Weights of a small text-conditioned spectrogram diffusion model.
Model: 11.7M parameters, log mel input, text encoder layers 6, text encoder norm layernorm, text encoder activation gelu_tanh, norm groupnorm, activation silu, widths [64, 128, 128].
Training: soap at rate 0.0016, batches of 64.
Data: 78125 training examples, 1.7 epochs.
Rows from block 2 of the text encoder, named by matrix and row number. Rows with one number belong to one neuron. Each number is 128 + 24 x the weight over its row's rms, rounded and kept within 0 to 255. All counts start at 0. Numbers have three digits each. After the name is the row's rms in percent of the matrix's.
# fc1: MLP up (text_encoder.blocks.2.mlp.fc1.weight, 1280x320), inputs 0-319
# fc2: MLP down (text_encoder.blocks.2.mlp.fc2.weight, 320x1280, transposed), outputs 0-319
fc1.541 124:117084111143115123155134132154091141147121129149140123178143078153150145103158128106140121133109118092067173128146141139090059139129110131093096135140123148099130073131163140122125117116115139139124137132144119190106129159102131145147145136151136151145137155100104130095097151098122146141144113175146131101175141149161156112112131102145089104165141131094120107122085146131110126100141181103156103122125139160182135108136130170119131117154121095115138104156123099168116110134103116130135118132117101166129066079154172176161149141097167096100155136152114107119114107171146121136143122121087151133144096145153116134132135128100175129093145083124129141135138141118132131177126114156108110145142152107126134078125120124112105129118112109132121114152133073124112154147073084149151153098162154128141077115131118108135105128151131147133113114132175124117173093085132158165125126118155115097116094099131101081144096132122143141186129138114142131141158089125150103117129
fc1.542 090:125126142111162160127130164111140147132132131121123163100113140126115218139143095175146151131106129132079153133096142113173102145133161115103120127129146131151151099120112132196126183140131144099130119129161130110125147084105143138112100111135142115134147124123129112129134152112147106132112120117112075161083129102144112115092086103127091157153124104095095130112115123096124157134147136141143114152072109142128107157107131139128107195177129112152117137126117128126136090143130130122127093183145146139081131140130071130102163105123135141105110134128124137153132158126148129174120084094142170141116134132135112150117121162159124155142166114120152149149121143102119094100138124170151181112115122136104113103093118092099119120137117137136091117143152124105166097174136134107141131148123117091143132151109097147077120148196098155095117126109080120152128167163156123116094145150109119153144113153054162126092121143143130130155178129114158156147167106155161135147122
fc1.543 087:115131121136108128165123126151174126130140127114134088131114081119144153107162138136147127074140132119134083141071155167117167123144160158103135142108122104144069132108097135110118118170117138123161118172132130134120098124130113176143146110115119133127127097125136119170133116153104121126135107121155160107147185138122093148139082114149146147108123135095143133106132105168140161147109140197121101122148121147074117153113105130142131109107182096115142134125141148121129112152147155124112093150102123099116142117111144111093154150107152069079070121122154131099150131150091106091141116079164139118149107093124137090139161131104142108152104120145160099087076102132093104138141127095111085153119162118135138100107109101125136137097103168124143119122094055081132087181092083143136132124153157107118153133143162167170146128125166143129133134138149115148139121141139153158131122143108148125074129117108157123164119116126098102129109134117110092135172136097146133131123
fc1.544 133:101132124159123136135129113112106128165135112118092124118154092155119128123173108060116153120151126141110107110155138145113133094077103157181095107143089120147149092126116101148109098138170086132120115134106150146121118156148133122165077142090137143179122069100136124172110102124112145145116141155114123105139142137145117153136149098143118106148134149161099115142173115139167045126114130138141087111118096164126118156162102146106140141141120130108123180106087139130128132112127095136117124158139132120165104091124105101114100110103105145132162130159107121135163116113135131168143111101159129130102126125098121113086162142146121122091180143169136118117138124180119145144084113102136152093124104148117109111138139135135073134102163095138168150166098072129149090143142160148125143134127107146152125134154129148116131134140111113169142126102142138146126081143150136100067097152124112105156104129108130122177176166154122139138126102100131137191105135148142116125164
fc1.545 093:094152177101147180124148136156113117121106134085091125121115132150093154133133158131061130119178142130161090110096138133089110144106121095090147146117129109110136116106139103124105151131157109158097109150135126139098147146159116089160180140157123177099157115097126187124165097114125093153117126108137150147144121130121121148120129089084100191120104091126133110107099133143101190134123105149126122122145103143124103125163124096174143130140130105160159145108094106104162130125123158135147125141139136163135125141158133141123111085124130110172150110120119121164108126092096166124118145133124117144125144112109138082141149160159158115071144085151153093140125142141135134150137138104111143148120103098065127132108108129156130095109156148145137125127126138100089110134114110144167146096134121133075128141118135102134116135151127114143112134096097119143144105104156113125091062134142140091119112102134141109104095117110161123171116115178165098087173157175105101119105
fc1.546 090:091168097168075116094134146133125138140168129132206107110153131136147126104139112125097139102158097118141115102126140100097164142159107125129112066147159130108147125136132107111152127118178121113173137173121131140185124157169146141083137141121107108116136089121085096168170108092159177150114099131126093151112170144121129120141125115146142162139128114149101180135140144208148105104150124113125112131156099139191095102128117103129161126167131121093102130145142131139122120157114162132099123135112122169117128130104135098139129104104118130143109112170135147124173163142189130171119143092097122116138110138108135075139162154106116102128160162113132150150128106078098166147089124112078151138095113123090110121117102115103115134124168148116131153113148105123123130105130141121132113133128111125155159168126125116141109152127131117140155118129106103155138148123127123133139117133146136168073136155149109111177128151141159112109107147071146139126132122149100119162158
fc1.547 086:131124177100134126119105117120087131124094112094174101128146103134139107138142114138128124159112106137128129101116140138098149127119132147095127101092117078105121190156145093086124138125144139143120142148117134143114107104116093100156154111117122132133118130156167147205066127167131081121092095137150131107185128110152132130143069138098152146122158063139140109128112149138122111102105118132136127077095106130150087130140112099136163140083137134121129126149114127163113081139104120120149136115120114132130163109123102173145162142141152110160066140135112128138114125127119140123102137145077128112102114165093121110156139140080128136112128146124166109094131143104098111104091084160164099169149125111113156097085106131115146120127104107146145149129120108142127135130157132151121148072082138104129156113127107176130137129152139129115165136126136119094155132172144195114121170127156142138157118121162105205127151124106123118144159117130129106064154128122130113157142
fc1.548 145:151118081090161161154130125123136132164177114128117153102155091109149142080090086160124095163143145165118134125100178133131110083126149122143131120152156164137181124126107129155152151146128150123139139094110103141156133129171113100119122123155155087073118108167128124116077188123151159118160102126084141155143168161101136150134093088132123169136166131128107114106133139102105130106108113142155130109113152102110140124086120145114157131134097132137178184135082125110116096140121136135145131136127155126095117091128151101121151135129150137160154143111102147132104124104155131073125129153111137107125125145101118123140146161129133186098114081102120164150140105098161085105150095146130162129118101137139110086140146125126153130137132157142117130138108127130114120107179105136102143090166101124121152130139120148109110110157133194153107128132075116106103150146145101108154192134133108157088166147132115130090116098145127136143136171115086120115121121110123094108156
fc1.549 088:125106118142137131145112160076154160110158155108125098160151121148136115135104124137134152159111134117126107127115114182133135149157147114148108117133138096123112165162164129103068171125106143122169098143122144139141140131096171137108165157157097129129101116064141105109136107115152094073094132092125099142144147128114111144150133140133143129138125111161114134129105172156153128124146144118135160140152125126126154136151145130177118191153111141142127125120100136122116107189101151128116151133122109134150122125113138127179141138159139157122151081133127166098141147163110090112131128169104110157186131144120142101145185119124102114133172135118170111129135174109112091062123114105155152046100146107082151108109105118154162123133160162135142125117137123134164089111113121156153109105141116089108145127112142169103129144087142094162123105082094126153105150183113113146151126116127124133133125068122134140100158108086122144136142095122113125154135136123140144156167
fc1.550 112:102089146123152134115119145126155117166132116116107138088155182149107103174122171135072147127143123139117089112118121132148121136106090115120132123140201116173127111162126150141135078134128122134100165132135131083136105104141170178147156151121157128163089171140128142128116079105092151132179149093094123162099105093155141126084137109098092116118155132108123169105078142133118148158129139118123130106107165147150147144139129102143146107114144085136128101097131067085169176116164118106135105104123143111137084121147145074109115116127124137126136102099095102128120136105091087093130177117151129090132116129108144100150127180159097130107145108158149113128181124127152148131146110113117111162155103162125126130140116085146090148153137106148125122102125138095099097119175116101127134122111108124153145147099137143167137151110080126128115158147135130155114155161134141143131119114154100129132160130134104143132118146131110090119100095163154152099110147142173136136095
fc1.551 085:114157144120137132121132205119131183168132075147115097131106110148159141125113137140151141161140091187118128113107151134119133161153181153159113096138128161112122120141156118136108137124149114165091145120115108153151131118118172147159081146142158159145145126120126141116119088156108184121127128105116113124151126104135120149135119147125141086150125132120113099105175139099128150134115143119089134118098107120123100077143133135124139096171124139087170092137123148110121115125129095135163155130142130104090155119168134105122146103201091160116120160151148104104127120089133125106126180122166158131122125154079125136107089155114120148109164138132072097092149119157165149095144158087128151102127119170130143145127118130121187108126141133101129203124112157121053138123093136173125130170141115140126143150134129112133131147119166131134086158171116132125108126101097130121133126083153139132133125094142094149142103124147139105115124127119065147147117121135107118129124
fc1.552 088:134117122136069120125122150161091160107098130119135097114137074084085130136158130118112143123146098107130140091153108145128131129138150106136161128125101152105079151130115177088108134152106137146119102090110104102169098076167090128126093121117174141125169153093138094080135134091111122113160107147128119135124140126121107143127121110111092119134093142133111158108144165134070137127139117127128114123168156123137091087126144110104151172117125107111121098155100125134128087128129157118106176130082118128139149163133161102132092166155122155123153111127101123127142114169131106090075139133103121132130109109114120163091172145133146105066140140095187106151127147135110105144123102129091117099116113142143136124112104094167079136149134145144148145158133103108115135147152109124169119099142087104150145164137148150123166121156112147119120173144142129132087175154041153131131127128139117110163114093135096128096136119119128110134085141150105095161133136117129144149148
fc1.553 096:119137117153106103099124092098111128139109077117132123115096105142116147142095115099114144103149114114086110131101109166150117175112177115116122156128129173133133138108096173157160157152127124114117181167134080160126170141090126185138087135097147116091090143101145131133157146124218146129128119138143140119158122147106136115088139124119113123114113139168124147146146150165110121117150107111117140111121123114141126141120157124112125136129163103133138175110121146147147148097107142100084141137120089147124157104137122126111174113056119099046136136168128149161104126179154127103119151139111124119120129123157096159109107112127189133158131119133147138125134091136090148140191136108132139090171094112092075130133154157089144128130110154137116174140144126166119114109141139115098111136163100145126080114129105122152140124130139123109127121128140162088115156104151153101144163081139139122123085124138132122153155117149121150155082144158095139108146140142132148125123
fc1.554 089:112139146162104129123132137151112132101132145087086115094163120150130138124169139133118095153158102107172115164145161162072148183123136061164148156111124113057101125134138146124130143146128116152138130119129116084107114142119149168097199152139130149097111115130129122133154121160137146133120122147073114121093145159119155140154151137140119119151135143122128138098178119122129145109154124168124105125147105088119111110133101110136082123087136119124112138125128080103103146153125118125109145144172169170129121122129137112105139109122146103115124162097122097099113156178098102125147100089144084185134102120088109147135111130093131115101124149150140116189140153086120144122121122122133122126108101141082147146162107153129115130124120105160076065143147156131116157087122133159140131156089126109143134140108121150124114148134146128095127152123126119155175117095153095093104106126107128105110121160118128127105113110126206096159116162123120119100134097102137074109101
fc1.555 102:161088126112094068131125140153117191145148163158145124161116119112118144123093092117098108133150146119123135117107092124115132116140150108133168106139075089112116124126121116142110123086145124107114137095126188181154136132133110127107119106123144161110146162088055144141126087163119151138108124110100129113134139173121151131154136148137125131142122131152130112116120114175146181146125106152123118146124115112139071164141136109105113147141114129136113155132084153121119106114143176180129104106116130099112132136129132150123122096148128163105134121139127135120177119103138117112100122132127117141167134129111098129110147098169106097125166131149124092115145106106145162114159160146108136116117120128093106139168118123130131159135129151147148135098170149100172162119088152121128128136166040122087102141138153157143154161139145139159094135148208091120174135153100133121123098101091163121153134155073097123113137130157112142109090109164114127134167161142118153090127
fc1.556 096:137125072095118124114143107137134129108144100125141111138110097091113156160109127147085150107119111113137145155124117144071132085131144131125086128139146148128131135171120070133093155108131119065102158134131219097137145125121106129107139111139123171110136187167154115114150117067156157064161101132112130129127107171158152128118135146107131130109077123128117124093142109142140106136146082145129110127145136089134118117147118145114097124146151112119138141134160165132145075133140108144202157139156147169080147139119136096119125129106144118139126175107151086120157105099118132156131153115151128117151132151102103113115167172126120105100117134126145101143132097099144169128134180132105141118131131106136151131143141098127119125143166122122132118170110114171134082108122124149128129129148176101137127134131127143107107145094144101115127126172129144115156113107154116086165112105157118124101076143136119184097127115098144129158118109165162128104138105144174177103119
fc1.557 105:142073185132170124137141136098102151150160160149125107113120127168114141158128118123113132165092118159115072123142124159111120109104120113110123105139122109109060144142140089141115123157115132154143171147126201156138142104132143135150122120139165149148140171153145129108109144109158143100119131135142137116147126099134141102143139155093148156128163100140134167164117121147080116131081178111112140114134079102146146164164157089114148094160121148121115167116119115131157074127142142129120133142149128099172139155138132140152107134126131111101116135139129150140139108115118125090125156138155145128157164148089123137093123174132105141109131161086177076131104160126158131133132152098086161128129188142106163138111132153113111174127111098162132132126123150100120139166085088126114131154132147123116141157113152118153130149128117191085138133118123091118144074086152147093116116102165135120145145103132089131096159095144097135136112145088123116141121144145121169140077
fc1.558 115:115144127151136068137140154154173176124156144133167107136118143109102132089127104120128132070158130153064110088107138096149107136077106147155131142154085137088113140137132186130143090123157129133140131108136150134144079155106128153119128164126147174106113112171123107112109105115138138137163099118120077140152125094110141118109117151086080151125130131153136133112100116102116135153156167135159133146128141102105106094125146123157102157166138142139126083127104121180122087133138123126120118122094115124099134133098183135134101129149176137127116131130146107117121114149143115127117145117111118114144128144094124123096159110143120134138144127094139136107116153134111128117107111144111159157143158114172171138150108114139114134109125134172148105107122129155154119137168089094125142091163109128155132114124132094110146125195117159096105122140149147169135169131136078097146135075114062102127133125128147147129099133123149081150109114086166137151165097122149117182195
fc1.559 111:103105145158110125110116126108117151141151170161127074125151081129116149125091139135141130110127154155173144121174173132144116112121121119109081121128110113105144119097183135106149116139123147161108112085149140114131125104084118184111128169130147123125120126121170120100146097121109139133164142142151103119128184172115112110101168082123110122102141173083112132125109129151086153132108111109145114138120180142111161147106134119128133141132180166118180112124138116115123151098135142099116139139136145165147156127116156120117121155148116101117089116128098147110159146101096169132121127140097126109139176123141136151179153165110090130146146115104130114133090117153094148145102111141142133103153134126098130123131146129126133134138069145129145124105096162125134121141128094130162126142128116129162174162136118131099147143143139077079130141154121109172131144166128114074120121131100062121117082137131142087160097132100172077174131096204130159107128135105121091126130
fc1.560 095:121141121124129165143131159159154162128133141149162097125125124137101123100139145119157147059121161103141121123097165124075128115110091193118143120134107117129166116127110163166118101123103145142164116133155094130130090139139152149095150106133139162164152085168131139092136165138114091109120082107126122117150142124144101121133121114075153132114112128113158118110126120156164097116136119146167141114138139118112126154117152105086111124096136170163127163159170107135118121091096187127136151133104134152163119135101137122138105168080131123076135102136068155129160143128093120164160138117137138123109143128075172123122131139138159127153135152179109125137117121109116130145155104111134118112152096090135124114123147087122145127099111148113150081054102111113133134138105140160093110148158138119170163135108143145131137123123117132182162140083129062123135126096142143119158146138146102129108116115163129133136146157087115122167133131118117110153143128060145148091176
fc1.561 077:080151122121144127132145158100141078142121108127171109147135087131097132134136111130141162151148108095128101143130134082114109092104116122136139131134117124150117112145142135133126135105142110087188100156111131142110156126115098109105071136129143128097136159115092140155108156127179062128107125149110101146117129125131122122136082124117134129186133146161094135117113164129142123121104134160104127180108108130122132136083091120087153134150154143119134088118115174163125084147142135132161137102140155099163097166111116118129156103129105150150118096146126130138133119121132181126098152126121124116077162132096125089126112106131188153139167127131158184180148123142101068114099128128142142110174145125119138078105126073105116170097163143141120102117131142152135128082139154135113134170113132115199151136136161133105102117133131149139124140107142115120104148130170135148140120147137083152107129146111116149116121118063099135104115135091114110145094129128075110113186
fc1.562 089:145107126123113090144124155127120116156097113098122177107139105113133114101092108158141159169138122113131135115099135144144139099156126073134132178081112127125142126139112151150089107101126156088117077122111162111161148123134123143124112120130138120134130157117129114132127119091150114121158157094154084126130133110179098099093116148119151126105146134153160148120191161087129094148083079169160106152113183133159094162119088140133112092160159116117136147134172101166126111112128156139139130143141130098171136066124153126114160156097088128103115173129069125107102139133151120091133131064169098096101135105129115080155107128103095114125160095121189118134148134095151108119156185147119119130127099083162166145129098126102144092156125119141102090143136090126139105131139116132111109143123133110087136105109138181137157138112130088144111129137105125131138092149136112150129137117114156123132109131127137091095176116117130098108141094128148128128153132112146121139146
fc2.541 132:132144142127175141114098149163103157107137150142172102125141136160112149129145137086136072137125134145137120118168108140184128132133116112124146132123116130121161144132109132156114108128111120152107099159150112161156153099147142143109113109130127141125130154172105128163141112133096161121096140078109135104113139106059152085159167150126141101157161075140142112077187190129155142117132104122124116104097100101169105152179137165148108154082161131136140154130134093113149113107107097125137116106139115107124132135128135097147166127163070140139122159118128104111133121181164151142108125127124138134122119108148098165070144157149101116158092117077106115119130141131100127111136170188128139132128122136096093116114095085115136076151161126138149152178107119130156139087143087138090097103085127117098147164120149105129123149091102133125156108119087108144120142129130124142154131142126104155140138104138115184111150133157123151105115157138098161111123127087144139117121
fc2.542 074:157169131112093172100113176117104129137104141129168121137095142125124088143172138155091110138143142108119099128133142143089153139144133110148131167121135157140150138135126094113078125141136148140085138124089152136153085113171154109107180129132114120144110154150138119099103094153121131148111107088133159146066116181145138167126129146133145100133132122116150103077133132108167151123083137151110126122154161116142091109119133134111121053132103139104149158129106150098155119146147165111129112114157139119160142105133129129206129112143139125094085112081113127125089111096129128120149087163145108090088140104164129158119150141122120116151109149154120129133120124129157135083102071117105172114118132138117102091128124085116145131120144151137098118102070128116135177144139100133143154115143148150102135108131129138152072130092154143130141108176119123093123140137118113146122105156163153130104158129160160128110099145122136098121163181106155127114143124082073124151151
fc2.543 090:091137132125136113141108148175162113159104076137147152115126152175158104079115115092065101116132125122132125132130122149153136184135145095154134143141129124114141128119151099105093134124129156148122154134140118105117137138156126087110152150112134118136162157143123137148177130133148109140142137121165124140118098084129107112137127104107119142111137137145101136137116168126151103145127113107113128130127128120167167092137125112076102066137084123140127075114148171153146144121120092147129139078113122162123139174159105111134055142180098146174146111107115111151107128056092137115133110119136109146111115125127113143095076161085150113149121112131130155119131155178093160132121138117125083132149136099115128136125153159143121119131142144157074092098114172137126118135204150121116114143127100155105144107116122139076116107127137093163117156103134096150093113086127121135102139131121134138183111158129142143099161105106141165143087138151126120117124162130150100103081
fc2.544 172:184073141134140155133129144095106109158117148115147155139108172147113141108117128088119144132121110116165129115109117154132122101082131139106148135130099126162091120140130134138138156085153099095110103146128108109131121107151142108137122140143146139159138117088127138201146133085109150117126094186120105170116139128120076159113114114152123105163141123135125171079083105083153170081115174106134104122135109159148137121119155122144115173137062148092109131139122134143104165158133119133146119151110119089121160090146143125112124136119110161111115079108134100137103126098143156114149140096125115133158132102146112143123111098180102122107175147112122126127136133140156116157168069133107159110118183164157085149116118153131126139103120123120182148141113133141139109109139136125121151149107122162153155100115152100113158117156169140119117150095146127110106078103100146125114092130117105113164122114138094120128144107134099153126127115115170138150094101144171132110210
fc2.545 091:121114126117100106156113165152110139120168106145133146135131173078101134130096113124158132141163121104101115145142109120147142198130106103104148096124117128117104117137125164117113106155126104150139129163107142100112117191095106127114127143111159134118105151094097199124148098118168111156134099130118100092149159147129141139123156126138117148118149164168084131137154138120137119138088176080094129126148138123175164079077122149142140113098154128120118094175153115134171137150093131127122109073141100146149132170129095095148108103074107134128150171127107103111120156110147128125114105121156130157124128141142156137115130081130142138135124126162092156139157112118090137100146125093125152097136120144120097102114107099139124125113109127134130139165106131130150143134147143150118160122108106140144122114139085114161178146155075119130175184102107206150102136125127120167132166174160080131103136162127119155143114137100117108138114103101150127077116148148146142132140
fc2.546 072:125128164112158152166154121125114112151103154125081120137160090128093105114142146135120137133143113166135125124144100133116123097116111156134129137119085117137126117125136109137138122097138117115089124110136081106110128129119152141196152125103070144178167117140153115145117164141144096131161198149166152131119093096181092165139137132108136091095144153133108119149101117104170159137119149173150129140110101145145138170144109145158120110116137140156185151093132101142158130142106121111116093158121106097120163097127095108113116108113118122110128143091144130102135113120085128083154099134160173160100146153098109120109089100181162138128100139106128093125138140138111120125144129149165135169144113111179119133139114165150154134127124125186163111145085138108138123132157128094133104097129136129121104057147144128112146140107146097118096123079172116103134087140107122137077145131124102071180123103137137131136139121129123119164141124130102113124111104129179161093098
fc2.547 077:105148111148113058113116158115109127089154139135105109144103123181134168105138118151119128111095121138131138138115141152171120152131137100158133182129123187143106140090119151102102107157119123173161153142170136142151108116106162128141155116170118148164151106122131073114160132143147121131097197110129120093109118132116124143140145126126126118140141161147114134108134140105123120157105135114163155159135137118101145123146130108145133136184117101126108103136160104130106152121079117130118115178103141108150153142146115138181109138155057138124096082132150142159158142137103107114127127086139100096120133105125116144168100113111097123147142116128118122110077115130117134100148131077122169087112137145146128129120175126153131155099149111091063113128117178084100137135139114137161105164131118122133117105118134126152139125101120152129088118157086103145142076117146101121101117105059079139164156144127136065114131165123120112125126152113103108139103174123126102104117
fc2.548 158:107135159122113164115117165166118134131112119136126143093123109105154087125100178159095100156108135146116133134133131132160105121107087121106150180111096190146090138126123126177128118141148146143116156148131091105106113088176155164137164119117113168172177140127130103108147156137082124138126104116134111130100084142132095153153113132084120105138122165136125133112112192141143170115114142140101136142143112113176143145129111163102135077139154101113149123115082073114126131137152140119115140121115196129161153087132076124129096107186146135130086084127128108139092140105184101089136106119100129128108140118129139139106140182111136145100097109116132159141138115123127122140167121126149117140089097115102107148152107108115151105138151156145104149140115195134132110112168127149123101108145122103082116132132109142123073128174090158142152121132109151105120128111134116139135153119141129129114137139109106111108140125125123123115140179169164124172140103118160108161097
fc2.549 083:159113178157131103120125127114123151133103109145132058104109122175165133189156143151093143217103143118137135146086162137124139131121133158111129136118121132142087144165130136110133134132127120146146161111097151153168125122128140156086112163132145120111109142176159112146152129100106107145141148125175061147126110103123121121111148110085145164127139110153164123122095096113129084152107121149129133110206161124116138081139144177112121099128173125094113137144142137113111172141141160113132134115088143130131114152117127150171172120100133195137112169113111133128131126127139083107087112149120144101132145131167172120151124123135138104125109101122128116134106112118145131125138122118144111102126124087155148147164087126143100145077111127142143122122093121121113129135108142127146149104125088084130106149144118133096173113115187161080125152169134095144125091151137142101095113128169145138134130088120111119122161146144111127138115144165139113091134143112120160093084
fc2.550 128:147118176125124143175158129097094127077124113127139091084091140139133152156088090119133122188122111133128123137132110153107120115107099104115095131139140078109053094133138124110152155153107165132128128079106118114114127197151113121111097118114121154111161168112117153107177139090156161121138111149110139168088135075146140111146132129134090139155135142170104126164111158096110122098180096110102147121149153125095140105113087136116146112110088146138162143155095125099133146165165158148126104118123135144140108126132139153152122133106198099171120077150181130146098142089135131155149129127160132102145134149123134131123120180090080120124151127130110142132162132136122135169094165144099078108106141119103139150139114136113133107114127111109117160123160097138094129116086116146133132129160108111119085084132111122104090143148116116119123156123090135151103164088132154145118113162147152142099131122118122088125162104115126157089133156126135125127149135115123108139139
fc2.551 067:153123131095150148134136106072154082063148142126157136131141140140137168183174090140134087134094153135111155172166150118117092101138132094175132165106091077097089113122130147114113137115135124108147113166100150074150095130099131125086105136182159135089129142121139122110118150122118149105114152104107105116131129130153123080121164122136108139127126158136140143131112121133126124113137084117129112144134098126170138148134093119135127178103121163131097134148130091108105156123108157143120103157136175098141131136138114143134134113105152133163142131104133127126151118128133139150105079117136156168130108120138107090156158135148100107178131142094137160126118116124129115152099141158134071130121132145165122132120157120088095149162132128153143130150140151071128154120103124100115135109137131133163126144127143167116116131132112154154125135087082106126129072105110172111156139157110107156149123150121170083110195131137070144106119106150163120102158163087097093101117
fc2.552 071:165112153122174073115160099099098092138158107127129112161140145151098137131070140150109124152120137095113144127108171112136154126120114147126105127116137125130132111145131108126121130101132114091124128142159165132150134136138144110142108128110118109147122099109096128156128157101105108132099127086144136110157134114152124074107134113146136096110156098134128132141130091152150137125113160137137144141136118153138155167159107098167148091135121148118122120094113155159118220119145065134146118115114132135139150112143085091129128097089194100108126136161162107104117115090165104123161156108160143116134142127141127127085114131106153139174147095126101106126151102079116152140123148151110166118132113122109105113144137122132133133113154146162103132107131132119133134073101100148120107119111142170119099069129100144152084158076165113116128084105128118099148082087155113106144084121164144166180138143114122104119178133134108112113126131128093120109134094150148184092067
fc2.553 094:133159116108112098114130146164158129115098133111141175108121109120141150144132158112196125130190090147094125152144089110141155150099123141106113126127140152086167113107117144174135113143108134116154136121103129109160170091099110170133084144148086103115108130130129181109131142123170093155159091111102161093173118143140134143116092135118101121135140135118153120133081163146116013124121127139135127171071115126122138114101121112137108084128157149118094130143100152140123148140109143175115132165112130120165151121149187131107137125138114110095108134134157125131179132140135122140095121148109142162088140136112105132168128112165146104121149132071131133093148158107125131125120120177134158106110117096151146126116106130102137131157164134110139126127101131154137153151133109109131132141140096086120132110148092109102135148159142159116189119129099123125101116107139123118122129094105096111168127118123143121156078113083152093136129071146138122118131136156126159134106
fc2.554 089:115141114133126123142105176163120087102126125125096133125143116133153136123110115101164093107106137113105134118107119166096148092092143140112153177107079115105138135104129153139155151168144132127102146141119127119134121121120106060116161136170139116129142129128121189125158122132162129131092134116103142051154145073178107164146139101109110127109142097127120152145159119133161139108107115155123170106133113136140151145128121141137124136111137120099144118135185127125155093117141114163123102061140139146118145146094145122115107145118089108151144121103141108130103137146095162137116132122121115147130121119128150107140140131077150153105122169125097127142153140132136117121132146065148132133169148115138195139097134107142138155089162128131146087113126120129126112151161132113125134098143153159103159063158128129164158123111087106116131133077116153096075158161138116135148152162141121108116124149144123157118135172065134106114140122131142110144092135233109096148112
fc2.555 098:120104162143103142077106117114140149085165089130093086123162132136119130144154103117116103206146105161162118113128157115120150148105130142137123132132152099182125147149147112084111128111100139127123134152116060166106136155130103126143105167146122091135154107181164142096164171103121125167164162123160095154133141106119105108102138106150141118131139109133126076133150155091111098097095170106161114151115118139149135109181107138148125161113105132171135105115126130134138202138128122088189106134131125140179140136072141125137106143159112147192149136154114096139107120142116086138111139107138146110126150111124127120120133158107111142109149152109099106106137136111100128105127114127135122154161122125155119123132141093122172107172131133130105116127104133135094166078125090091155129121120113114115112122126113126107116132085160145124156126137072131147109123115119155128162122111109095130151124109113114176120133091165116114159140167149121114154086080112104144124098
fc2.556 096:068143157094132172121121145093205110104146098148114151122140118115104113137140122123168152071145124108119120127144129139142136074132110094106122152109185109130149131127095118096150147141184104134133113154156092159128142069143129197151114093109135116084113154176154119110130113163105122116122139123139143132095109149094101115136143121139125140127123121113135102088115089153161170145134107131145123151190114118124118194108100136135118134088110133135168128112134078123150145113097180125160132133124131121124185154135163123115132125177139127127126144147128092107134103094107117142153143161123175135100112130093099128147121100096174116111140159127117121139120113138143136134118136133169083092099102138154139158113149108127123088156149112134159135139157101126122131121143125116125132117163126120133176138112147161099136130103107073131096166122130150134099111132122150143141065108146103108173135135107120119143208107094138111097125137122152153112128107140129118136090
fc2.557 103:168118110147116080134163141100074120098136119133072141159154091159140110145164092132121097166074128140145128132140125140132112166135134121157112083124119114147112125114141164122120129143095141164176106182120138127169158184114114125151144140109152178073155129092120127147135131148124125113124141061149094166115134107127161083134143119142111136136099190129145144146123097095091122143116092092112133144095137134111138122151101086143139157122160123112114142133123162091122140122128173089130112115156152136150108160056099120134161128103152144159105146160090161128130119160120095139136104112133118142130115113160164116139114152081132128160174134091141117106147132128105124125092128105132111078129138161143150112167100101105104097121127135128123133115128089124110136126112143132142151132145108109134141126124116140138106105134123085166069164116056105165169129134096125135117107121142141116138147104155116160142169148134099077124143152154131120112136106078117135116130
fc2.558 145:137100130104123148114126088126123153128140119106120129151094126169117155106126126139118042198084154114149103114125154105149132186170144173123115113141115118120135122135090146132123130125105139095128128123139095113136157133107126102130139094046116091127108127103088127157159144049082104125103144124145150163142131147149103098096144140145135115116134127123144099091133132082123127166184112063138154142138117130095109154139085118056146104086129141121142153124143146139116119120116107153129116141136123155143120124082105114123150143105119134075136195156138148118143094118147107101137149118128109140125125105177113131125108107130122139111141142168123099124142145116138160105112097154123110135154113155106133137116115126136128135167094133111132108124161105120126142101127111136112102107140171143113115153138100137134083127143130079097075165130139104124119102116113073141127098149126172157151121116130102118131177172151143124105164143069143124174107139136124129115099
fc2.559 121:173159152125152133139104098145095181109125137135190145134109108116138128110077102141143137129139145113109196101103113173136146121152127126158135152152130111113105144147142130139159148129107114140148121121128076116116134181145129086111123131112103125183102063096119102109118201091137125122088080090124106148139121092167113138150161153099107121124144140145120147119107101117150117140122155156130168159120113100128182102150186123112136126111161115148113105130144123113139148126147117129124104074076151167154117108139141157144122137133138133140150132111065100126161119138128130138126188163142121124098123135098173107101088088114113122132116146152102121139137099130096143121126129135152112169149154133134164132098112123089141129137071117148153149114178102118116123127137112103111092123106178150130110164142123148155107110126091109154164129089171129127105158114148093115145146092118101130102117155153103153157104111112134178113122150111129139140106126152105120137094
fc2.560 091:101143140124157148132108147160099108127050163140117148138135124078129122102118130128113116125143135116114167121110133169169156149136125137117157131117120137121109138132102129092143135098132107116144106111075120152133133117180142098151139143105107132132182099164131130124129133132109116118131115083130118133141134140138122159157165115107157131101149095112149085172129143163109116168106155128110132162110108114093139075129128125171122109125132115140120119092131184131116109114139106156153111080126129153084147120130104146105118136167121139167112105086078141113115131116079127143117108053133149141078125103143157146116133156140114107096105147128121137139136171162109136144110168149153118195178103141145136135118143172130129141125137099148125108131146141154136136102156131141097108123131171167124122107123132112081139112063168147144116122124106109135123149068136131146147146114040174162118123164132136121110107103125155170103077155169120154142146132114136142115088
fc2.561 055:139096094128118083106098078140103114143118152127081142125123153118108145096145158179099094147155122140150133158142151180122126132143166126178132181126147123149150141140138114136128120090163132154105159139141104137164112117118200129187143113121135130152099129138151093171159146131119150098142077142121145133155094125135096147112150117099123130102108147129116086114175096126168160105120138121160107139123129118152123102115136157182094090194150122150119163150156102090112107160133118128090143167113091105122138103132142136156139116119171150105118154073121130127128131170122099161116070143128158149139143183147109146129136139144103114092108116147142111101103114127131171133152112110139139083087133107137092165153150158143133080115112109120134146147097108144160126141119127139125112089131115136094091127134137125140156138117100148131143146112143144140153092159134122134116152120098141082171150123140100115162137153190134138168141108134160123101096120137107154103113
fc2.562 071:164167146130146129104119128148151110144107130135109167122146134102136116172139129031096110139123108138113154127130145142129128157084156134098096133122128121141123102086131122082121121133146127140158143113131134134137107129106116112132118125152122153134120159123137140137178114149150106175077100165132135111124136182105141153135134106099132112099138139145115110112082094163162198136117154143101119168087131121090137130092166106158111132134127160096118097134110149150134145158106087112123121082129123136092133201115072128143099131176142121136121049154119124126105110102136112122134101168144145089182110143120111148136134127146177111110153116092121128141153147101130115121120097156148145088171118144099144101155145154149161139125104138174124156139141140128125164085114110116123172117147114142150123122142105120163080157115120144076098088112135146123154155127159129132128093140148092136086136144107132082105118139101157128101107132104125103114159141124081133134121